config.toml
model = "CTC audio transcriber"
dataset = "Morse code for random letters and digits, with fading, noise and interfering tones"
noise_aug = 0.01
input = "waveform_16khz"
hidden_act = "swiglu"
layer_scale_init = 1.0
layers = 8
width = 256
init = "small_normal"
residual_init = "zero_last"
learning_rate = 0.00076
beta1 = 0.95
batch_size = 64
decay_fraction = 0.2
Rows from block 2, named by matrix and row number. Rows with one number belong to one neuron. Each number is 128 + 24 x the weight over its row's rms, rounded and kept within 0 to 255. All counts start at 0. Numbers have three digits each. After the name is the row's rms in percent of the matrix's.
# gate: first MLP gate (model.blocks.2.ff1.gate.weight, 768x256), inputs 0-85
# fc1: first MLP up (model.blocks.2.ff1.fc1.weight, 768x256), inputs 0-85
# fc2: first MLP down (model.blocks.2.ff1.fc2.weight, 256x768, transposed), outputs 0-85
gate.17 031:113055140122129138128128152127108117144130171081123133142150123150132113087118138095150101106084161090098124127148126139164152123158169119122124130078137099134084138137145107161087124155156144150156090107102150121066138121139119159157170137084131076093124138
fc1.17 088:127110143126125126139153091127086102136085135138108135149127118107126134108183181122116088129159125142111140135130117078099105095133096120122131120152102115105145130108122101092138146150139120127132073140113151100101147119138116153112139162111153140136071124
fc2.17 082:121135146098138129133135120115125111110143111110122130156135119141117201122123112155114113096146139127117128150125158162133144087123129113128149103139129154078100096144103131103148127129073140157171114102158109169105112175137142152134130132136091132176122117
gate.18 030:132120149151161128148114091127112154134127092149107134093177126124145140142110139160121159109110150164105102125108141114123139144125111155146141115066101145142080118115114155137140159100140108112115088127128126112127089126122122151150138122138124102118112175
fc1.18 093:153135134134123143127158109134175160109089130124128167118099162111123121145155128153147100165093085153164116107149119122103122105132166120111115126154144111089124137141175130136109150130132117149169150123177092102140115051153139079114096073148137125121113115
fc2.18 076:148140103136138158140151159139181137150129160128131149108118113134141132154169142124136166115134096120153146162115109122124154149111105104151176127124143112151140094115146173092117085119102102167128123124103153158097118158126105167098101106158144091160107151
gate.19 035:132099156153123079119151106129181181141127204089105103156133125167121081116194082104171108111127109131137156123117088151154116095135114105124132178123112122133133119116124062119168128140136091144113150170134098099120148127116101100133136109099128089133126157
fc1.19 087:155116163166139111148154134137094110115125109115094087085128131150142130080119140124141121155144085132109149107151134128121104130146106155134152132120125158130146133128166108133136137137100141102151144115124151160111077155141171149143151133129104074111135119
fc2.19 092:128111132143167148127166151154115165138104139112122141130150133066121139148142103176154106133139094135184139151134144118140173164122161125139111127119128150097096089124126073129136095186102128118165146216128135084160123131144118167148135130136119137104129144
gate.20 031:124128097126154130096124133115125114123120143162153093146120118139131120095146130148121158145100109129126138122113159139105108118143107159126071094159147137124091160181172178130125095118155116146144115114146134123117140112104110107130142157125150127108090119
fc1.20 088:170109143163186182121128102138107159159121107094141117122117152098167082162078100122137122121132120125156148134138146079102166119098097139139130136167133146107128160145084121126171112115109135137129131081152164152153146118127161129127133130119083152116144091
fc2.20 083:127150167140157147129140099141145134187111159120154127063125097146143122143125144115138158148156158073120145134124167117098119155170133124119172126121130093107127137107118122166124108164132102102122085119132104098091148114144106114136106115124141108091144116
gate.21 032:130139141131175104128132116134126203121185129119107107150128149130108114172146057136143106147125117087128162135153112132095085106137116138164137126146128151105122137111103154120140135147123116093120116074161133145141157157124094130116148151136137154157104163
fc1.21 097:155149155151128113125151103121162099151132126117208138130113111110139114151114112112142160120085149134082140114116169150154089111141147143130135137153151098108155115125096107162137111138131124164152179126128124094065125085116160136090148153120123148134131148
fc2.21 101:156090119141133097115130129100149088076123156131127105118092116132133138125137186126130118138108127140119125152115119123088110139112137122142095149107125140170090117125157141143116141129168151142128150093078127148138151129093128125167106101179127135119104125
gate.22 032:064131131166123124134119108112084147136169150149154057153114132112133181082161117125152107101170120128145116131108116076162128144127156083097133117126128132091070099080085083106143128095093152103135165098138134144139124148176144115119162133113120120118117105
fc1.22 093:123107141109149097102129153132108100092130162123124156174134116156126103136136166135186112108100151103137106141096109109145086111174102132130130179101131164142114124120102119117131126129123158134118124113137136153094149137102091141109121096120152155140157079
fc2.22 091:102106129132156144170189135100130167121090173130155106150095077109139129089123128128147131089122099120123129106125127110138124133118129133150075142112168146150096120145100097102119118111132129144119154122106144135128133131140142145107115119150100099147144153
gate.23 203:119149128136136117152141130116119133069140103116124125132117068117127111133124131123125085125127129121132120117155105124131135102120121103120070150126129132129124126066113137084109071125108062135125125121091098118133126124135114136141111105133132113048129107
fc1.23 085:115134143151185114124150151146154146101121132130133121103105118120146111108073130116121125095111104083130132177134105101118136092117131126139155105136117112130105123134136080114111099168133161123106105131087138122116104073120120128129119125159150125113124143
fc2.23 069:151157121104131112137102081137129136128147088117123107119100115107118128098119121119128135126133096135152104166127142128094098135140130094133097082134138132176106109135093147137148125166104138101096141123140101135096133054113092090197111111123113145133178117
gate.24 033:134131139143159185147149152126166143156139110141111120158133092143163123188105102116152117157105103126163155102129139107065148138139119099103105106119118161146119108156168138147125167117136129140117114147117133114098123164124139140111128151118147126107113132
fc1.24 096:148164130123139141126157114148142165155168080151107095106107089160141110113098151156126165118122144116082116127112152118116114116119159150123105169178146122097174164138083157170137124119179181158136117154154135133084115137148158099144084132117121143095108176
fc2.24 087:130127162124157161169150128130074138142126136098106140132134146123130100134111115131145126154130113132137141124139097175140084165141120142141109172130134072096192145145117167167112155145120143122088113184113156141081157099144132078112110188104168157143169138
gate.25 150:125137114136131121164132128104113132075147097124117136134121067118128107131121119125115082127125130121126134120157106121130136092125114084118068161130124140128101133053107144087127069122111064131125135130084095121111118114124131147134114089131145123052121096
fc1.25 113:089123094101136103144116149084139133098161084142122169075127166126130084133144140088107162146145121135174120090102127107160096135102100104127106180085135138194105151138124064099085113118095086099103150126142107132184112115135117086125164105109149132167090137
fc2.25 111:155106077142082116135121155102106122152112095146108097089142183126113090140120122129120128197129080139138119093126110094144105122131100116100116151099096174147139124104121139126095117111092073090121114096146090135133112103098112117144105097114106110155114127
gate.26 158:117143115147137133153137139111109136068137107117118125122118066131123111133129139128131093126136131121134122113160102127128142097119101083122088163125128123139114128061107139086115069130104060131120132124074097134117118103124121143145100077133145131059125102
fc1.26 115:120116100128138124099117158106097147135131120144089160108123169122118078106126166116143093121122121117158100081147121135140127151113060140129118118108135112165141128152172069134106115118099162098120103117156117121178100128156120127155082111145135122102120139
fc2.26 120:142087108135093127148112125136071128176098080141097104087133165124119102100138120153122122168123076149147107081125114098147107135150093124098108141101112167150147094123104145122086124139086115117131119082141086145142099128105119152161106075134090096153147129
gate.27 032:114133101140136085080153128133139119118136139162137126121142157118132137115090166099111185114119085118140101123148124145145110138115121159164168083129101164079110148139152139144152123130198141136176125103090139099148127113137164087143184087090151101126194163
fc1.27 086:109119094102139111081124184121156121150106144101125131128126115044157134116123089107118113127167143130101123091151099117147178111151149112135133141166120163101115152111130157137100113144070150136121153134125158140144109136133100095112129116135155124113122148
fc2.27 099:146117150106146130119133145130114154119139187110111110085146167115120144154170120140100082158158117108137129149125108120144113151112113147122146113128166089159132113115108104126127139163115113102127149108108162106132126112139104078139136159160110147134107143
gate.28 031:083121121086126133107127107134151113115084117121164183132105123113166149143152173134140126190167117162115151152150156172140116105105140096137157153124120110102128130131164160119127180144112085167149128092078106143137106168163133119123133085138146111143140157
fc1.28 095:119108081132137117096134126144172137105145137110123128127152146154146162136135131098148146136144160113132127086102104082145148146141188129088097115124090170121147114158197092113113154155143156156099098111125161157137120138133115151100130119135146153125155115
fc2.28 082:145130159103137111115136114163111172121101117161100111127130109145138156105097137141096118126104137095114149120118146150142150114168169099163117156172124130070090149141085116141138087141152124118055160137180091127134122118126083110115168156117106110104169118
gate.29 034:143111070138143148125114156123150135119120118121068111081084130153144090150108129153124129127142141104129079108151111099147138083098154132129100169119099126113119124157149098118147117096128087095142116133113122119142126113142080122099123150143114126147134136
fc1.29 093:147132122109112168135170117083093136142093116078117144118117102084136124125135104104139130139149132057092181122151152106151107066165135108119135091109162139191097130115122113125159130141131067136147148093119119142118096134169120146091165088098127196142105165
fc2.29 099:120176084130145118127155111160130086120136143147171155127132124128127135095141128093138152106159138136137117110140116097100113114139131150165105131134124114061159110103070117136146169129121217176140151084127146106107150155111097149139152106148097101150145091
gate.30 030:115120152166182166127158135135118120152155145082164091144100152119141114081095118094128113117109099100144148103082116129172090109122120151123178143110097109171070170102144114129107107150082115172166132152155122099088164101099164111147092147135125114119121150
fc1.30 095:118136132141112106147113133145133158140134101146130126157119165120151125132134152165143106125138128116176093115141168097134179128131117150119095173087137124190119116098145107133153121136155084092136153147089105171092103176120139108128141093163115095149099105
fc2.30 077:131125109088104145145132113121133121120140145186151133144101112108125142102102115104118136141135058131111095109128132118143163088148113121131128083102104139091070095109119162066148187143116144134166119135138142161100087107139098104152140129124097135135147134
gate.31 036:103121136162136100130154136145087119094079149118127148106109120113122153147132102114162102133136103123110118151131125123148137126151137099133122174097143145087094126131114078165135123105105152134156144137112092122113118061123147096107124118126103159114168104
fc1.31 108:131118151145116131132115153151139153105101142138129079098128196153118148111131098177153147205168096128162111140120126123139115108135157124117135077099140152101132126151124159123085126152148105158119122083139120098182138122138108128103168107180125104107140144
fc2.31 108:160150139117094136134140115092145152154142099119132104105100162149137132083176127103127112129145132155090102168103130125109108139149092119137153094119155116147107105112112186104121104132129123169107147099133085136029152108138120094116137090128143118144121172
gate.32 032:136104148079129144141137127142138184128124128132171112102121152111118121115110139117161199116100154114118166149106130138147134145178096101107094150092132141123115135114114136073141091105126119095131132177130108119143110099112125150115084166117127136131128156
fc1.32 086:146116146132122138121111139107119133156142129185122134130109132092144126133143168130136109181120112121124160143164124142174089138131112146127135137142087126133159131147138148133120085103104142056095105167097114103110106143147121103105159118144148106138129105
fc2.32 091:148108101099106164143128110102134162121159160149126159122084107137136082140141138111158135165111101102097107154110134109166105130124196118150111083124160146101137130117138139114122119143133125116133131180146152125174148079122160080122113142112119128141164100
gate.33 036:127144164112131157149105109141154163120141132170124148138113140138116130177167127120134131134121158133135101122109160147086144150132169128171122153157092139078136149105163090130129102127136096090138084132126150129145142150097108148156110131102130124133115094
fc1.33 101:144107090161115119110126125103084142119129148145124092093113096091093141131107168147150089114115140119153160140129118180118116153123104148132150135124135104139143101153139095138150098179133107129144148072131132136142105133110145115159124169151096109121121133
fc2.33 098:142146101117123139137150116155172117137164175148127128142134118153141142156126122113140163133141156130178111129169126120117188165140117161099110168160115136114165141147122096096136117185130065085151158174165117131169120159131115189159120178171141101127127097
gate.34 205:118144118148138126160136135111121127070133102114117131128116066121124119132124118127117079124128119124142131115159111124120143103122111094127072152127124125134125132068115129084110071122107067132122127120086095118128118123120115138132105099135138114048117103
fc1.34 094:084160140130134111083138100101120081111125164152104095145140127146135148110155148086122147130105159124127161125108165097081160098146182126125148092147145115104178106181126140140126105138128151104063101096172117100117126085169090117087149176098134144107157132
fc2.34 079:119141150144124133135120126164116110134164119156120124141118093161117114108119140103129158145158122147141155138133110120108131139145172137112146107121148120134131131131128143111146116148072156142076127047087103129190104114131149121126075081161066173100139126
gate.35 034:131131125165097106146095131139094108102121130107124082137115123114139134112120161108159144112129128126073142102154112140121149117116094129114170169147103122122144121080156146163140153104111117089098121158108130163110142132087140135157107118100098120142130136
fc1.35 096:154090188132141142115172145120159127132173145150160200126145131143124154130155077113133150106122179162174079153112134141115162133158098119121103103133144141135096165134153120166127132105140127138126108118148119164086156136110111140131109151114151093174132105
fc2.35 109:094117112133119139116142143137155142120120131124156155125109112146129114136132103098157121131130161123152119115132127111129120140099138113162141143098133134135098117161162105122116081073144161182096147156112181114196140160122128112116142101116139096112128154
gate.36 033:129143153138115154123096133152111141115116127117168118174125175129195107158117154097129143112153104081123134143116094125117116137139115181179122144119126081156148132098070104127073185131113098082136127080153109139102178141131130144121160132111103151113125102
fc1.36 092:098110144130132139128138114146106135081137157123094106140079117126181201162165168138123114142068111100149139174131127107078184137114189056117144090104131130191126133125117154138124157136083101141142114104111119149107123161109108169106116136134154158113135140
fc2.36 092:132137076106100168104104120131169141162158149118127124119151133189164127187132154133126144142132147126144119127140146153133162141163132130149209104116074141180186134134112113104120108140138144057158097121141150121128145158091130080152127139134119133143128116
gate.37 145:121134113142140128152134129108120130073140104115118135129119075128129103129125132132120084117140133128134123112156102127121145095120112086122087165123125138132111134071114138080110068119100066136121128118077099128130112121123112127138118076131137127060133105
fc1.37 122:157137174155133149145135067157127121118105168106144112139135126133153129140089133145108134154130112134108167157125133147101156095147141100100143114148116088123171154104098135165142168176176160110140164117131170134100119129126120116111132157081132136129146128
fc2.37 142:119161163128171127108156152118159130103135176118149179168130102114141147159115136101140133108139154130113153159132129159098123135136148141145154114158158082108108143128163109137163137129163145142125138170111182116139147138161125100104155184109165171086101136
gate.38 075:147111136123157109133174139155111123138136109149156104146117118145107158107103141150127058135117098129129133150109110117121155119093131120160141128139107099141135167124143142094143148129117138103094111117120100152119158147182113119097098143173169151138108132
fc1.38 234:094149122133129146084068116095119142126116183107091163093143129100153087138153115106137169148121161136134124106131149126159114140164108119104138120124157170088118093152122114153143119120125132116167137141136136088110114115097128128151154104083102122126140115
fc2.38 275:125142127157136127143179160132121128018135123146127156145129058117130126126112104147150083133138128122128135151147116117119140131099127120171047145148128112120127137107134116114137092143123091108110133139097123114124127112154142138117144153151149132076144124
gate.39 060:107180132188071116144134182145151137101132126099125162097120143110131094145140081152157115164136115152147133128142096119142149160137109111137092104150113121097118115148134131114100109158073113123133115152141125092137123109120118150108139128138152127152151131
fc1.39 177:083174128168075155127120194130157134102134127124114140093138118076146099163109081103150089172121139133131122141117094089142135158127122075144095105144140124112135130144163138116125153152072146091126111152118137116134108115136130160141107112166122134121143137
fc2.39 224:131156158146123179130119127100128140126147158103116123131149140116160133152144124099124171120143138120142129155145143153115115155118147140139140156120161123099140136165091150129166116129133153145144136117159111137101107121141134099111143127128125118180119116
gate.40 205:119141116139146128162139136110119121070137100114122127132114061128125111136134128129122089124125126120136127121159104123126148102114109092128066152127130136131120134067113135088112074124109059135115134128085099123127126127133114134137110092133139112056128108
fc1.40 095:127101107149107136052125133153135161134125157155152111069121153129141155150113094110138156137120123144117149147120131152124125102139131191134140103124104102127131123142121102129116119124145142103097136095131142144153124114104115151124140131124121100131147099
fc2.40 081:152099062114098112141127131145124180158087136143136095123124129115151166108115136144133105167108133129099118128137105144093097093117120180134162145108125115124051149144098150104144094106123086128132148088156114121141132123094112151101140108120118139152088121
gate.41 032:086088146084155120155101158100171148130125140114107148151159131155138109152134136160159121109125162104107146157140128148191115146166137122107151131135104140115123105115132117123094115121127177099129121147157126159128125188146118127166141155142161136139152117
fc1.41 103:119091110140159105151150131094142178130117129107092180150110138134185159125110179128106116135113131115118129143162099093125149138097106101145140130109147136090141131117127122130116166130134103171135110150111150138144091120141131103139129136124157128117138126
fc2.41 092:096130107142162124114153173149141068143148156107142188117115141074144088156151117140124144111155110140124146126133128139105074124115094179139133123099141131096127091167164141130105139139122156112123144133121107133079147124128127123135087134171122110113135124
gate.42 058:126084174083174094122114062090085108127123101109127119114129123146132147090137165137084119088100131145132103098131139140131125101113101143096156146099159140140133104106107137144128123135152125138135133092118131147121123129144144082119089112088134132109123117
fc1.42 177:114092173083170112118112053086086110131135116122130115137101093145095143131117141135084140068117156141115118092137134109122115103124135139080168163089157143139140110109097127163142125088147114151141140108145103148117136151137134073140140133111146113117108106
fc2.42 234:099157135154096170132138140115122151134152173108117137126143163107154138153150103135150130153135150136120138152135126152144090183119129125156109175140149116114146127159113155093140131146124139097155108126143121122087101117166132133100146153156128107172115135
gate.43 036:135139149112139166108104153103115099130121127147153130135117138154167139086095119148174115087125187137122101154155098175121180099138123148143108165105132146168106184130105141094138145129120139116123099106121102120127169083140160077093119152114122152109143176
fc1.43 097:132116104126126153093110139114100144112111160139108133101150132120148110084124163140151136153120125137107140127091140142148177102137157150131128146096061120082118138156151122151118147103173157134119113154121170098164152114117153109110144117165136097142148157
fc2.43 106:150140083114119131092164138084083122102113139138132092138120158138153143119101087122154172102134146155086132156094143133095118123119155131139136098147105167105132132133100103191135151117181087113107173132132122131125097116115105135128133144145166126098108132
gate.44 030:152186103086121137117124109158141172116162118143163171154129134160164123133112150147136098139172144090166115141147111110079139108104104156141122137156175148123120111082142126175090162097174106124119137117100123116132124102123153178113133095085090082098126133
fc1.44 090:151166084114147162145146107158094131160156117169153120174077127149141124159138124129117121095142176155104124136099144045151136138123100129114109109139134169066153077105137109110161135080100167127114119122158135110116122143104115136154089115108121128135102110
fc2.44 091:124111189133157120142091144105088135153158148107151111111109118126087113164127137141148125128133097134142159105134122155142153102160125157158129192109109115127171156129110122135125073126159172169183158108134137135120171146116140106120138119142069113129179096
gate.45 033:138133138064137104124128092083126197132153166149130117072141153064131149114107116146136057172147131122131083101117142129145118125142183109195109131144118124147104137136140127114168137134084145121111139137173109141120152063134099051165107115106093129146111138
fc1.45 093:089124147127120107132156151104108142121113102163137099085136151173131161117135142084102156132142121142101127111128123081150112135132111132126093087110120077113156116106136149148124142178099121125121084113112172149091112079137109102138104116181137111194109120
fc2.45 093:135114118105131146151159137122128181137166152134144131134112122120139138139141128149121095142110142107081106154103140153118084111106119134141123174126112141114157067121112186097116133156115137143114061115070142154087157088133155102080112119162111149126151105
gate.48 033:112154094153145149119115143133133092115152150086133113128110111111123148089098155106129115073124153183120158084112098102149126109126056110116138137138084158103172103157152151122166153092142118126117161115094122099105124094134071158164171138074128091109127110
fc1.48 093:153120137143118135128120121127149121104137110144154137134124111114126131115136128101128155142168117142135160124128080121133096175099139125107129091135155074136108150140141166128156115128118155174103096143172091124094086148124119113167101142140143138117114138
fc2.48 090:114152115129140123155118128127125145143112120115119161149127121140167115130137080089116114082121117129115068149137131106110138112118121110122100119104151162114139118166122191094154130103161074142108165092195129132069140106126092170124083107184168119135153122
gate.49 032:155172102087127140135139134150123088111139138117153109129151114121133139095092080090100158135114145180122102137127094123097177108141130145156080130169109110079128084094059126135122151180091103077141127082138084132131112097149143119126107124119128124127169174
fc1.49 094:102156142137121127127154148102111146116110134104112130150074152151150159137128135144109097147087131094094119123139128123131150137123091108104131119118151111123174153139088134094125131128114129121105085109101169123156089101133122128082171124131133111135064131
fc2.49 089:142116120121136160105163141107080131155116113135111101120133141085156147152161102102196101154116130143137103109113132179108101083119147142155098098131148148090125119182134154125121172112109177129111141121135172117138102094148126100141153120144132132126110121
gate.50 034:100147118105124140111133117122123154170130107157096146160098088124088162171121162141128126156125148124102105125117133148148100111166106136117122174134122104086099150121141082132187111132109111072157096168119132109113133082092124122141120113147118143113155117
fc1.50 095:137130125125123142136089098112171085128131130184097133097126124117170149099148139133094146112175143147088157133134128129092060133094127109160147106089116155114116086157150101140125183091131122160128129086145117132096165203129132123140131139129097120102177161
fc2.50 098:094139116120146121101140159114185111147142142147159146111114091107117147134116152097098143120118185115123089154099119119097133080148179110152114107139118073136154097129099107116159112116101179123126106101100100101108120139101134149147153085074099126117153133
gate.51 199:126143117137142123158138128114116127065142102118118124129118074115125109131123121132123078122132126126130127116151104132126140101111112095128080154132119134126115138061114134086109074126115057141123133125087097123129125122131109137136111095132142124050123102
fc1.51 102:109118100140108067106092121113096100109129139152142107092116135180146116110147114110129133162103109114122125112117112127147145131145095171138109111124107183173116113113132124125101141112062098136131097120138088093102133151117142165094150120088159105133125112
fc2.51 083:130103038138099122117139130146149120131120099126126131112126137133118145123103127146125108154127137095132112109135112119099110132107107140151100160124119154136129112094098141133103127108086101105115121063124071139126147097133107142101125099138140095117127111
gate.52 032:147133129121116150145133129126120129125120099133181091172105109125104143127117181162152134124134195099135154132123142163060143102128104118207134164122120146144134074117113117111140152112101185123110125121159156111099108090116109125148123110096098151098112107
fc1.52 098:108155111122149160088108082150160122117157139131112117167127112126113140113145119166149148108135091062139151128159113183150100110124129089115121124146126133140104143152125188142138120126114152102088182164100137127105108154161110107133137109119095116133141113
fc2.52 083:124145146116118130141107109108110143142101099116103157147160113113140155136134134151104131120120093113124099089122125124127146125134114119086114125162134139074141146154136111146084110089142116057124161122134081146041118151140149126113121126137146124108121175
gate.54 205:122142116133143126151135128103117133065135098113121128129112069128121116131121130122124086119133128113138126114153101121135143099119115083125067155125123138123123137065112132083109070126109063136116131120089104118124117123125111136136110090131140110047126105
fc1.54 097:127124118078094136135103109138088155159118111124145109108168148117149138150130139146150166171125088094113172140086131094127110107142095128094136151154154125154174108099105127122152152145126111122138163088088159173161143122119098092150140127165115132143135152
fc2.54 087:154130144111157112126136149112164135105126145120111165120164132112136105122145130121147105138109097142120144148178110154122127121138095132118125144137101097128124120130133100153149144150128113101066102205115146147086143117152132129134140199130158128146158111
gate.55 035:103166122108109127079093122140111153144138100072118118128146128126145133120137143119148145106127082132142115138131145147117081161166101178111130096161096170134142116114118167159131143125107158148091138155115132123067115090115090119082157127137133134116115135
fc1.55 088:143146137073182111137123111138122115162097074138122141113110135099090108134125085131121148127149111135171106109139083154134165156138153158115116133150107154167119125134161042128134112125107122103149102147141144084142113155132142137095138121128130104153139126
fc2.55 103:131146119102143129125143128142061127134141087099127089126119151171119144077121108150131106136137137114193162138144146144137119155140174085129136116140123148098168161116077152123167155168100084098127102078074109096145099117126112113128122126108121121110205099
gate.56 036:143160182136092115118108107162140134102139092137117138080108147142158150100118104131135125188136098141123108130103095162118127121155167122122156122120136125130157129126098108131148104088131114152144125092148112088198131151105130076134097114105115126148091163
fc1.56 093:118118121133120096129103114084153096097129155114174116166106091145143109162141104170114123115127121167102132126156092076098068134126129157115137156105138088140100156124184146115126112093186136111202134151120136140154127174135134152108133157147145154169078096
fc2.56 090:111111117124108125116143102125130150139118144106139160165130160158176121136126065126133107113148120102114120132111123142145090105099107115160138136077151162122090119111104150093121146109080143157117094125140152112133097115154136107138137136114110115162083108
gate.57 034:090116136093121128121109159159129106130151091091163118123134150151100107133132094150129105134134149083126082109121155117089119102158136104091150085150116114095140115106116170149149160126197145146065080125135107123165110143132093125110111091102145157098087148
fc1.57 099:156094199169127129111123119162111152161101201167154100136144118091120148141133119128128165132111103122172098157121127155129100135143111129081119140075114149170168120157111138159132119182158139141112103131119132098140144125157120152114132132112106137137070123
fc2.57 092:104171147163141152136154112165134105126098151131101107144125131105157101153111101109156115118139099091133075133118138136135165099177161125124091104161131101107113093145125101133139094140072179073060107176151123126180146133119104102107124148085150089139081101
gate.58 035:119088142142085085106097154141143154102127090102157094131133131153112145163082113074133109116153134053135122111143091129084152174128130157164142104102126125153147151166163105148121160115116160163084056130113106120149126156100127133153142073123127126155140168
fc1.58 103:091133167141153154105136098104138127133142100121152134118116124119105119161119167179150104168084141137141133129121130134130125144147130086081130131120136150158134116157150187098154150142102161150134149136147076176121158095144133131116126163125153119133199125
fc2.58 092:135146159116152184118141170138074159142131130160133155115150095138166140095161143157108150128143136093127091113140114149154187122129169139123143171155118105115169122116107171130171172114119114135097061084113123154133145133141136163148134110139108139150166102
gate.59 035:112141191120108107125107096133076142142132105079135126167132122124122133117129096165127127104125146106109107144093102117114103122086098107120152146141133088101149103122070131102143123140128118130101162093105109153163144133134118132129077093131128095147118132
fc1.59 103:193127140081129115119120159109124111100122133144119167143116170132145118146115102127148134141109123156122170120143180142151159145149170119155075134135130101138069138122129113144131099110142139119168164136132143138116131102139148123109099112153120116092165139
fc2.59 116:157108137139134143145133145144156131145125093100101132115140117166143085115131119132122112147134104096141104158125129147126083102119125101122146118128127110115153157129131106164136157125100198135114147174123117129196164140142155102128126133092135135128100140
gate.60 035:156107125130122151124094140097116188140125153116086149098182166143168123135189117092119114128146110170101142116100116091167094137132090128125145110111138099199066087120117123098144097163077150107150114158131122110137117065168165149103130143151117131114103134
fc1.60 098:094104106131132136124118175134102117146161096102124149098136125141143126119158103121163123128101125129138127145106121100125150127153167179138133100153126110140149106115086159113135157098171145146102101144127116089121142065096114152137134128115112097127143164
fc2.60 103:111191119155116120100145130186127113156117099144128134103138146110130135125137126129135126164125125090114185150127138126118139120099139146112145151104132064099109095158112129155140116122123195164119145139128150107172142125110150187124155088095127142104107117
gate.61 035:131139095132123120106120118131148118123133104110127147155117117130134134123120103104128090119175120127144098133146158084103174132116120104127131170120134115147123109125181113094124148097136119158078112085135127119156115133136129160165092140116143145128114131
fc1.61 097:086127148098139100102111120102132121137144146143097116168118111128202117142140144154114130137126098114169126127111136133140157117137159119119124139099142133145161147141089125126132097093113129111170149189137145118087146156150142130091148134110113079081120178
fc2.61 093:154116123157125116149175151134134207134159096103103091061135147123135143061146139105124125106131141126161098124130138100119157132146146129115125145138083106109110126108093113139117167157124124112109161114111157141131141084137122145155107157086100178105134155
gate.62 031:117112116110088146099127124124120119149105154105070118124121109133140112122110125150070126129124148117163125151145145104118175126144115126132086132108129146115136137117159148081136120120143147111075147150117141116089074191087165101132087109140141105141078160
fc1.62 090:097136139168113123117127130103085148120141155134138098142115131136084137116135141126115116099118106072084128109167098134132133165128139117140143129148159128116147183153131109128163116134112127149152156162120110155161119083136144117131162109100113172109125185
fc2.62 090:107149107177100108133115166133133129120129154096102137082133155138137103172093151142095101139155135121115180116137109113121151129077080162102182067091163103124123132141187123141097099091135089168122125136132117120141153130107143133137115151162101190122115123
gate.63 034:152134072130103144116114105149154122123109145172149194121120132101164126100144149134172155147144136169115098131128166108152108121136112150093148158105104190118108126124128067113128106114124127123124106128144126151120181143154132139098093164167102117142128139
fc1.63 079:141135182156166128148107114119120125106146153097140083123126128139111099117164146122104125158127135138079144127122133116116166128090136140124166138119113159090101107122157096142151086137106088132136127122124145160198127131118117095130117105146082106102121190
fc2.63 082:109130138131122115134127111133156085157108130139148170146147127152109166144122115153150122147137130129107110124114137137103154143133142148128117143128154101162079164108142093075143075127146112134164091110142141108139135145066114152174158155077111099140110102
gate.64 203:122148126134144123152134126114114129070140090113118135129120069116128108138125120126120082126134127120131129120160103114122135102114117094124068150125124129126122132064110132091105063127107061133125141119082094123123120124131110141135114093134140120051127102
fc1.64 100:136093160146163091118082147122065128142134139125136159141149161143112152139154150104127097150119135141111128083058109146100113104081130171123093156151121115112124104129078107094142091091095112120118118160147129089109144107096125122123132099143067090135139110
fc2.64 083:129096116112116129118137079138108113168120119099147102136131120164107172117131156152100138144136145091123111099088114133124110112115128137125096184101155156154145103119097122118137133112079106140133107077139102123150137112102140137114132070110104065148148117
gate.66 199:117140119133144118157138129105109129069140098122121131131113070116120107133120123127120084131130129126130125114154104126126143094116114100125075151121124128131116127063114137088107073121113057128116133123089098128124129116122106141140108097131138117056126105
fc1.66 107:119102131109129111132142128102133146090165108112137168105119135099141105079145138096153133116138125105148083084142069117129152130117148134133080149072135132163111141100132101085114116121068130111099113157114104150141132125136138109131107106150147106157124123
fc2.66 099:149071119146075131134116122121089137140125099121144074114114125144110095106135123148117129139118135123125114095124113088151113131107128130116103124127117156172144121120106171121067148139078121123135138066168086141140129105101100118138095046159116094133135114
gate.67 032:142165114124156095138125118113168137151147108123110151103164120128161088159093130103136123140118147125164145134134147156143145149073116145078160118134178149120158138127123134148119097163109089138144121103149181139135143180109160123142103119134115132154150146
fc1.67 091:154128140117143083105143144129094101136147111114132125134137114108105138125112122155106125114099094133096148115127154131154099147123102127132111116132144117105169146118111122153155138132089135142094107127141175095165162132094108139152136200088043098132133131
fc2.67 087:138138098112142110125123139125128092118113105122105179186088163111108119163077126113153148106144131167140123117106122108131134150126124107141137079133139101105136128130126093180122128145123134106103143120158115095158148062131150120116097129106164146129173143
gate.68 033:157110179122117136122062136111148122111118139158092128116095129134165136146112116148149156109158134131099141085102102183082121131089085135155110148085157148093135117115173047141113126137127134103160162141120154110101117136151135149142146156110098134140104116
fc1.68 097:122087192149129133134152103115098154085117127140162137066153145122092113137117113155157076155092130133175084146143119128125153146122112082111138144090128155129137109121148085173112135107130120122152107094132109087152124146145133098114118127106168113126173074
fc2.68 093:125172097139101134092119135117140082121153110161137146167132158128119100130121158117115172103153114132078155128142097127116178117078107153140166167143109173122093134125195120155111107135130095144147154084166081121145113131110132154170153097166145095126153135
gate.69 035:152142141138117145107113152120151094105108159149137160095118090116123130140090192138133138118132150141166163136134100116120138165160102120161124077125106159112121135117117140152108132142109134113154112137139141173109128152126135094095127118106149158052130133
fc1.69 095:119136112124137143117130119154070128133111131077091123136138128130108144131080152162109131107199140174130144117122151146157141136089120122149137108111135136155155112130134140138121106187150101104154104126132105102128130146133166156153081147136151152123171160
fc2.69 093:122124149162131140124128157132111117118063102116140149128132128127119175162166161107107101144138146116139201110124147132137143140137142138097106107164117150174073161127120119117118084113121120101141067116131103145113081180128086143148127130115109110120109147
gate.70 207:112135122138134120153143125124118129071135093118121118130114068115129111136121123126126082121118122122132124122150100125131145101117113096127070152123130130126121128062114131089112074117111062128126123112080093121123114120132106140139113099137142107050119100
fc1.70 091:121163132153121139093125069145139119158100170114108139159139118128105128187139097158105138109116154113097147144158132146122124123126127118128112125133149119115098096106127164056130122128117090155174219187113148124096108115114106128117097137147131140091158098
fc2.70 085:116114105104120121126149090106144128121155161105104082124139118101115132139144105173120132082123150112113113165138102120119126128082133089138123110119143151123081076106119143141100136106151047145163161131128143124067122108105106104129150128103134126120162117